Rows from block 8 of a small audio frame classifier, named by matrix and row number. Rows with one number belong to one channel. Each number is 128 + 24 x the weight over its row's rms, rounded and kept within 0 to 255. All counts start at 0. Numbers have three digits each. After the name is the row's rms in percent of the matrix's.
After each channel's rows are labels from the 100 clips, of 14976, where the channel reaches its highest value: "top examples" is what is common among them. Only what is clearly more common there than usual is listed. The data: synthesised sound scenes: up to three everyday sounds over a background. In brackets: how many of the 100, against the usual share in percent.
# convs0: expand pointwise conv (model.blocks.8.convs.0.weight, 432x144x1, standardized in use), inputs 0-143
# convs1: depthwise width-3 conv (model.blocks.8.convs.1.weight, 432x1x3), a 3 kernel
# convs2: project pointwise conv (model.blocks.8.convs.2.weight, 144x432x1, standardized in use, transposed), outputs 0-143

convs0.372 102:110131086108130154126155150138128108096128162162145139148133127072115137163148139102114120142132123145160122128111138107153136118172148095143133171085106113138052117141133127114122105168124125127086135108143129158164144130118111132130109130149097071138102148162138141102128132126118075097111117166117100098109091140144159157133185158107123111135128131130115177140193156151106154098101119132101128153075148111124127120101141132156144
convs1.372 075:096155127
convs2.372 116:153134138145134137136112123110108154134129111095132130115128133151164134101172138168149132113120100149087145104155129136086120139106140137121124108144130103149163132128152154133124129106099121099131094119137129113138116162158153120144135139099142217140152106103130148151133123117107165135167106090105166133132126106126066126123093091081107166126079107095112113108092123150156103145139179161149125087184101169135128170130113111146126
top examples: vacuum cleaner (35 vs 5.7)

convs0.399 102:134134119138114151135132101162105088132108107132150114125146146090108117122136148166108130128176114141084125109130104129140142136114121109146097121158119125108106119108171136116142121161060122115113083127167147094145122140166166139175112148150101143115135081175104110117154123091102116085175142092117188149088136156153109125153161119095144101124110094128117090117160101141124133154111186114141135134108135145115106113139162164130114
convs1.399 065:157099128
convs2.399 108:187176126122123120156170138116103092101117087124122151111121162141123124124129144146128120108147111141130115133086101161121141142111123116127128102120150105114155106097181138121139116145073142129071099153151155107126171167165177158131159135137114142121152093151129138132149149111145136150167114087138163143105147149116125139126154098114136119114095082128124086116147098125143125151077184149120103102123104133090079130116143129086122
top examples: vacuum cleaner (29 vs 5.7)

convs0.382 103:117123110117135124078191133144122139160101121133102168114109115140100134127158120144126149151086158107148158092120107127084127150135132143123106065105055121189150136131105129107141108127172141144119137124154140114167119110149102120129105147131135115096125115112136167099129114104148117164150099124178169150155166130162132144150151141090150145130131147093124128138152124079137123076130090124111127118118086106084115151125110137127123
convs1.382 107:157155141
convs2.382 108:151117105095154133151087119139160123133117125168141072126137174146120125115147146101082137126081118160104114182084141137126125127156114137144096137133181122089103121125141113142137104106121157154136119135122136133116126146079107086132085120117115095084135120147106107086088135159096136123135099121133153103110105150141100116137160146134173150111150105093176117162105171126125142112104120139134168160118169126122139143123144122145190
top examples: vacuum cleaner (49 vs 5.7); clipping (36 vs 7.9); text has "clipped" (36 vs 7.9)

convs0.190 102:089132165147093105179157100126088126128091146096152151091111089140125149123141122073167153156137068166120095160131139136113134135106119161139129108133157145111159195122152125136135151106124128095143166088137083115117133110141117129112155114127141118135125137120131150127156096083141150138165156084101133120151138128111118114138129104092118146128126120160086125155101148105162134127077168141130109106136124176141122116125110100092152
convs1.190 130:159152143
convs2.190 112:124121142104105140122140144098143141164143142151149062095138168105178129091090150142153149121148096086150158100121133098159082151155124145090157125169142143123149116120127137163148122098118084100116134116172139158104134091106120151093146112108116137119091134156110106105150174093144155104105145105106156106108139115162110105133127133155156127165140129159177133135082110162134140102115113132107126140137118126141116130137177177125126
top examples: number of sounds: 1 (83 vs 33.3); background: none (74 vs 21.9)

convs0.266 087:107139148121154182100142102149127072061150098117110146147110131061106151132127127141090113113151099129117102168139124142146130124144134091111138136121126111114113115139129131122137121188109122122103105141127160089181118114158104172130087132103123090150110094144108127146120120119172135106126155118115155112161158190153143181130148092109137103129098114113103118143148107129157149146113139128143143131097149142154089098120093150147122
convs1.266 077:100097127
convs2.266 083:126142132091139162103099080123126114119126119130091104169115149106128158141098115126128143120159085112102098159131158126158124140156176112123156133165091117124119115152143120086091099163134130139149112163168116132127165101137102124116122167139119108158124154144111150156096111156136080101111130117130117116164143143105108179094139093164155121122109158139134154181082075128143111122144122161114154124117159104155139106122154133174095
top examples: number of sounds: 1 (93 vs 33.3); waves (54 vs 5.5); vacuum cleaner (36 vs 5.7)

convs0.44 104:109111039081150146074131104116107117067104129120136136120135117117122087171111121152057142103126056134114122106145128135149136164134160112120162159085120102126117115125097144097114119155166129147129105125141145094148148151141138116147119128136142141132144121111141160157115159114138093124128123153138121107114124125118150151146149120144182114111133112103144181146141142104147130133103104129150099165142103121165165118145158144156129
convs1.44 072:155128096
convs2.44 109:098117134176097154188089107130166119172158130132184129107145103097153119086096120116135144147113150104112128153112086136161124138120081167133113133112145124104093115111106103128141153131136104137126129109122134145149164148097099121131111141139096153118153144080108140119105101108139143142131122119123109159102118111137127108138139194179122116123168171104148165089150160156133119133165138062131141118102137108119122111141140158127095
top examples: frog croaking (80 vs 5.6); first sound: frog croaking (50 vs 2.8)

convs0.355 099:133149135120133173142159143135132099131125092129080131122089130088149131122118110147126112115137125125134113130144136148079088166125154110117090082119072137132141112133119144108136123183078129062071128121126141118117115097149115162120145152165130100098124142192108156147170190118142140135111128084095149146089131131149121128147150135168149132138134121130084155141127121153136092117145155099115146152136162101137152121133108161121127
convs1.355 078:153120096
convs2.355 093:113146100134156132132130146155148156137109101136143157145124142179124137130155161091130122138124082159109141109130122176119091153099136132157155127081133153110171131135073134078173134082125169142087105124155098090078124122116140120110133113106121106128141123110087156104110110098136109090086114135169120082160163092133150139095138110107147121129128129118092144152147094110152145157134129155132091119129098145156106147150141161129143
top examples: electric buzz (25 vs 5.3)

convs0.261 103:151133148143122118163126142152112112119087115099107139138162143096109132115128126141138096105131125142151112168135129151130163148179120126110150135128070091153151103115114130105159146165173067164124143112117146107139094160154118139089097152160108080089138120166097114129186165106141134100087084115094123145159115136156098144137126113151145092150130132101133198126139118116138126140118150139126102130100147101146140101122126122114090
convs1.261 093:149138094
convs2.261 117:145096157081121135116130150118099159133114110123088089101107128141118114117103105161132155131115114111104079135108190120134103099147125132157131150105125143104113132134114105160149110113098169121175122141137103135131104127105103133137105136052166136167138120133105169131137095096123124107153091097135073124159151128107115151086178132146134128087152153142071131116155119147127146132127130126147119157150154157152149108154172137157149
top examples: vacuum cleaner (27 vs 5.7)

convs0.286 100:121140091126139150114147131138099172105125084156109097177140164094176113150133155130101139154133103131152186124140124137156103145153164118145170130146145170088095135137076112075112117115099168119123100078152113137126129114119118092144129134133114098083094108167125149130139122115136140111118098138131138134087134104115095116131188137102174094132138133102146145163142136130102134093112142143097146115111117116148117139157104131157167
convs1.286 081:147135092
convs2.286 099:108156118120131162168088105157121096118142146139163153136132106094096142125106062104087118154102100149085132134106127083149130166085138155149117114126154131110138100107164114161139113154128120128128154124142073120109127138157116130127147118130120127210134170137135092130133102168135094169142136105141160113135115158138093159118114153116094095129135154129125132140141101103139107122134124104117112109139164177102096178123139119100125
top examples: electric buzz (25 vs 5.3); frog croaking (25 vs 5.6)

convs0.402 102:137109109106123153153109113132079137148122142122135174070147137100153147187115127147122129115124118125101129133113156123100123148071169126111092113149154107148113134153145122109145117148066128122090144114146116057124111141172165148160097124120112135169161136134169102118153107118164103119140105101155109114142142150154112148176127108122101071116083104123108152136146141128178115126095120149138093109128101132151132131127148116151132
convs1.402 087:102160122
convs2.402 104:124159109152105090119116111152117149109088134149102094146145120149121119076142146092126122108107119188083139118112137175138149110166135155126136132117126149144105116105153119111125097115175150188164098152148097154149151178121108126136117118107180104126114138104079155108076134137145101110135126110103128119117144123132138122147160125141176165122148125133149073177150131118107123128116102139072123129104112158137138117161093149116131
top examples: vacuum cleaner (52 vs 5.7)

convs0.14 100:083118093099111156118132139127129104121146123152141140183135100055135106121127173128100104106128112173103159132126130156140130129131117114148164154115128164132134102114089107071106136150132117139141114108151095097127118139101115098135094076131122138107147117097154161130114131116151116124139121124144135141150118117179120112185150094166164118146132132134136139175090163097077137109143133156137118178124111131129108107114115147180169
convs1.14 100:093130150
convs2.14 112:144147118165172113122126136129141108134119087113145123110130148177133150113147153151141094142111069115174154137110164115134125098114112103155158130078168128150142114141088135111134150084113130107139083130131130147117133133136178117163161130129113176134101095141121108141128120136069176151116119122142143171113129081112121131119136117068143162127104144100095129128139120121180135173125134106160113083125119176145143118113111111109151
top examples: frog croaking (46 vs 5.6); barking (35 vs 5.1); first sound: frog croaking (28 vs 2.8); first sound: barking (26 vs 2.7)

convs0.409 099:112135083100147159107152144139103108119133118132125136096115130080148082138114145160077173164142108111112130140175118130150112137099148109092136087083139138101159143129108094128135128139140126115125121117176173094155115151122151140117110116111156141140115112132130160158114149096150107106122147133131135086116151148127139129182144113156186087125149106101093139112135140119114133129094096175133118162112073119170120088112161155153113
convs1.409 078:119115090
convs2.409 083:101147111113136138117092094112156102084100122112097109102132189111171172145100147167127132116160117136113121153163109132142167171138141122134145096143123118139113115125149135131121134158146095145115108104141140106156164148156137140178143161180118148125100188181141117146135121137149097100098125142082137136149110157117164126135097089107124101158074150092101112139128066143110108122136127134112121117150112109150118129095119114141116
top examples: number of sounds: 1 (62 vs 33.3); fire crackling (39 vs 5.5); whistle (25 vs 5.1)

convs0.70 104:134123112137105138165121135140146117095124141151173156129132155134134136128116139082108121162129157156115147139150090140197117141093114150086122094108104141108145157123090113103168104143116111132084149106174121135137119122098079139125146156171097149129102118146092142136141184070131094133143090142126116137172102130158134095158146128135118082106172114124122129121146111132115126158127093117083097145084123140127161097133145141101130
convs1.70 095:127153095
convs2.70 104:158119152104091119086120141153130148135180131095118144164116115100149157107140106171130139086141130117150100123184153093100146112153138095082110171115134144164156135102116153141137155170116108104150113157071165109141116126103131133103092096095106157126141143132131078147142159159109159144156136112127111116120145087152136128112150159122121116148097135104138080134134099123143135121169126147115125124156147154093142129129075094117154
top examples: bird chirping (38 vs 5.2); water drop (35 vs 5.1)

convs0.281 103:114121101074113154122111135091121116128187118101140122118097134106133116156118140138130127181092130106134103127144101104111138162122133123130165096092117116165133115132133066139117139132161142151127136172139138087123143154135124153155095076089155189157127145133153116150136132114152097092118156144156080101134137113160136146104130140163140097173135116127149148149125104128141132107155129125120122146111057103103108130104161144170101
convs1.281 104:146133091
convs2.281 105:112172145168126162179124123144123085188144182151115181143159097110107143159160147118114097155153170102163148129122131131154109139119137191136143109114137135149129097123130106081077148135129107135138135088118124119103097092150130089125085112130114128095145125147120121108106099131136119187111106133142117149115142105136142119140135114147093138140140138125126146178093144110098107118098118113113156131116119114123094131159151142076107
top examples: frog croaking (61 vs 5.6); first sound: frog croaking (35 vs 2.8)

convs0.339 102:112144145114090163115137125156132084130120125137129124086119116120153151109106139137123102137132110118094163138179153116114092150108127170142141098104087066148140108163122120149138119168161075095078092137167143078121127098113073156127101133134131115133118097153116138140123154097169130143130129122123144129160162176144129148120142110139142116148126112109127124113133082150148134146208151131136109145132118130128127081098152103133151
convs1.339 098:140147093
convs2.339 105:150130122135177145182151130135146179127110135089119114128091166150138111114144173146137135141136152171156099102130117180142148129120106105138115130085125144111120173104110164081133157077125125194143106093141105146106103158141142115143165142142135111129102146117114147152138148149112128083122142137109140092099155101116085141162119095108145099137074141138128131101147140153130118116104109093092105141128112106148150141149114149094101
top examples: bird chirping (25 vs 5.2)

convs0.345 094:109130083134129180130150101109096092115143112095128155118126110097170158170128116122121138105130081113078148143132144103107126145100146111118138078140112091139117125167138147098109100186099134091098115131144150072133144136201139150150132137139126126157140089132145112154125153122122141127138140087112158157115114165124138136145152103119124117153089096096126140127120089158146099152144124115167131119095149142119143089083151103148130
convs1.345 091:092147134
convs2.345 081:091114144127109129106116145162154146111085137132138105145141124127130117100121115127140148120113147144131080129134143164150114100151084143116125160112134120137177139085120106122134124116129130159166095120114085142150130131134108116108105140151185115157152166133103208170080122132115099085106112145141074064127114176127124145105152144157159157099171134148141115137133125131111108138125101150117104159157135116126124116192118152130136
top examples: vacuum cleaner (38 vs 5.7); electric buzz (37 vs 5.3)

convs0.294 094:119162128122097181142128107143129130091136142124134153147124143107170148156118140098112151157168130164112138153148101136150124143073115142113105079110079091120119159118149153095171131186125126122099112098162140108141119132125111184141151152178107096146099122136124144157119130102163127116138115114116150108144134160120166103133138100139131119122107135086114163130163067126097101121152115087090139128107121122130103084089149112119127
convs1.294 084:098115154
convs2.294 079:129116112128154115115179131107176151112115160135153120106116194127144175167113103130103142151141075182131106184140135126172149160136140166120112104132113123126164096089144116155131083119127133156135117151122072152127141153127117102132134096127127117148122170107127162141146128138145109095135116151119095118132119175148091121111127124145150094114095140105100067119067100142103112128126131155108137129118110109119105133157138128149149
top examples: electric buzz (40 vs 5.3); vacuum cleaner (31 vs 5.7)

convs0.334 099:130154135136173159162150133129119118113135120117134149097139152096118141145076146124115061105132125140144116120122098129127110147152139071107129122137096116145121101153150073138093132176108101122076143166132110102130153137152110138131102161168098129142125120186148108099162149095116088133156164119100114170157131114149116134132137104145130135148123109146119132117143111136174129079169169145138122113104098099089137135110139140117068
convs1.334 109:095119151
convs2.334 106:099105144188111102118079138152099132128094120121095093143170104145142128095171119154163143142152149097080115090121117130142126096144122096129110117159124125122122126148146143126131151126139152125135148151170105167115160154120119109119093150124146166123123118131119140141108132152094110159094102106116110117169118134129084119110136105126125156140160139149123134094127085127116109180131110170117140064111148138173181121166127163158088
top examples: bird chirping (29 vs 5.2); laser zap (25 vs 5.2)

convs0.301 104:153159150116134146128110087108129108112132168102096137096098132105148074119130106144123099134099103148120070134185150160147141124113133094127133052123116090150122133123126147121142110191132093138134111084130168124142107117149120132145094158139083140147090135117110122125157189120141158153169129151113135107149140115119162112147088107161141144094152144117120141137165143129137123144153154095100114127106146156137158160122134124116098
convs1.301 122:148126092
convs2.301 114:129110178137099130101130138153105113092107110112107130134133117162114078086114139145143134153170133116102146139154123150091112095117113120121080137140136158149133087123124107111131086123112137078129130144136163120141133126101096131167140131111150122134141116090086118149156179096133109157174142085084149130120165141165118182084126116151139153128152167130143103086176117140143126112138144151130100149147119154113131128169175151103114
top examples: bird chirping (43 vs 5.2); first sound: bird chirping (28 vs 2.8)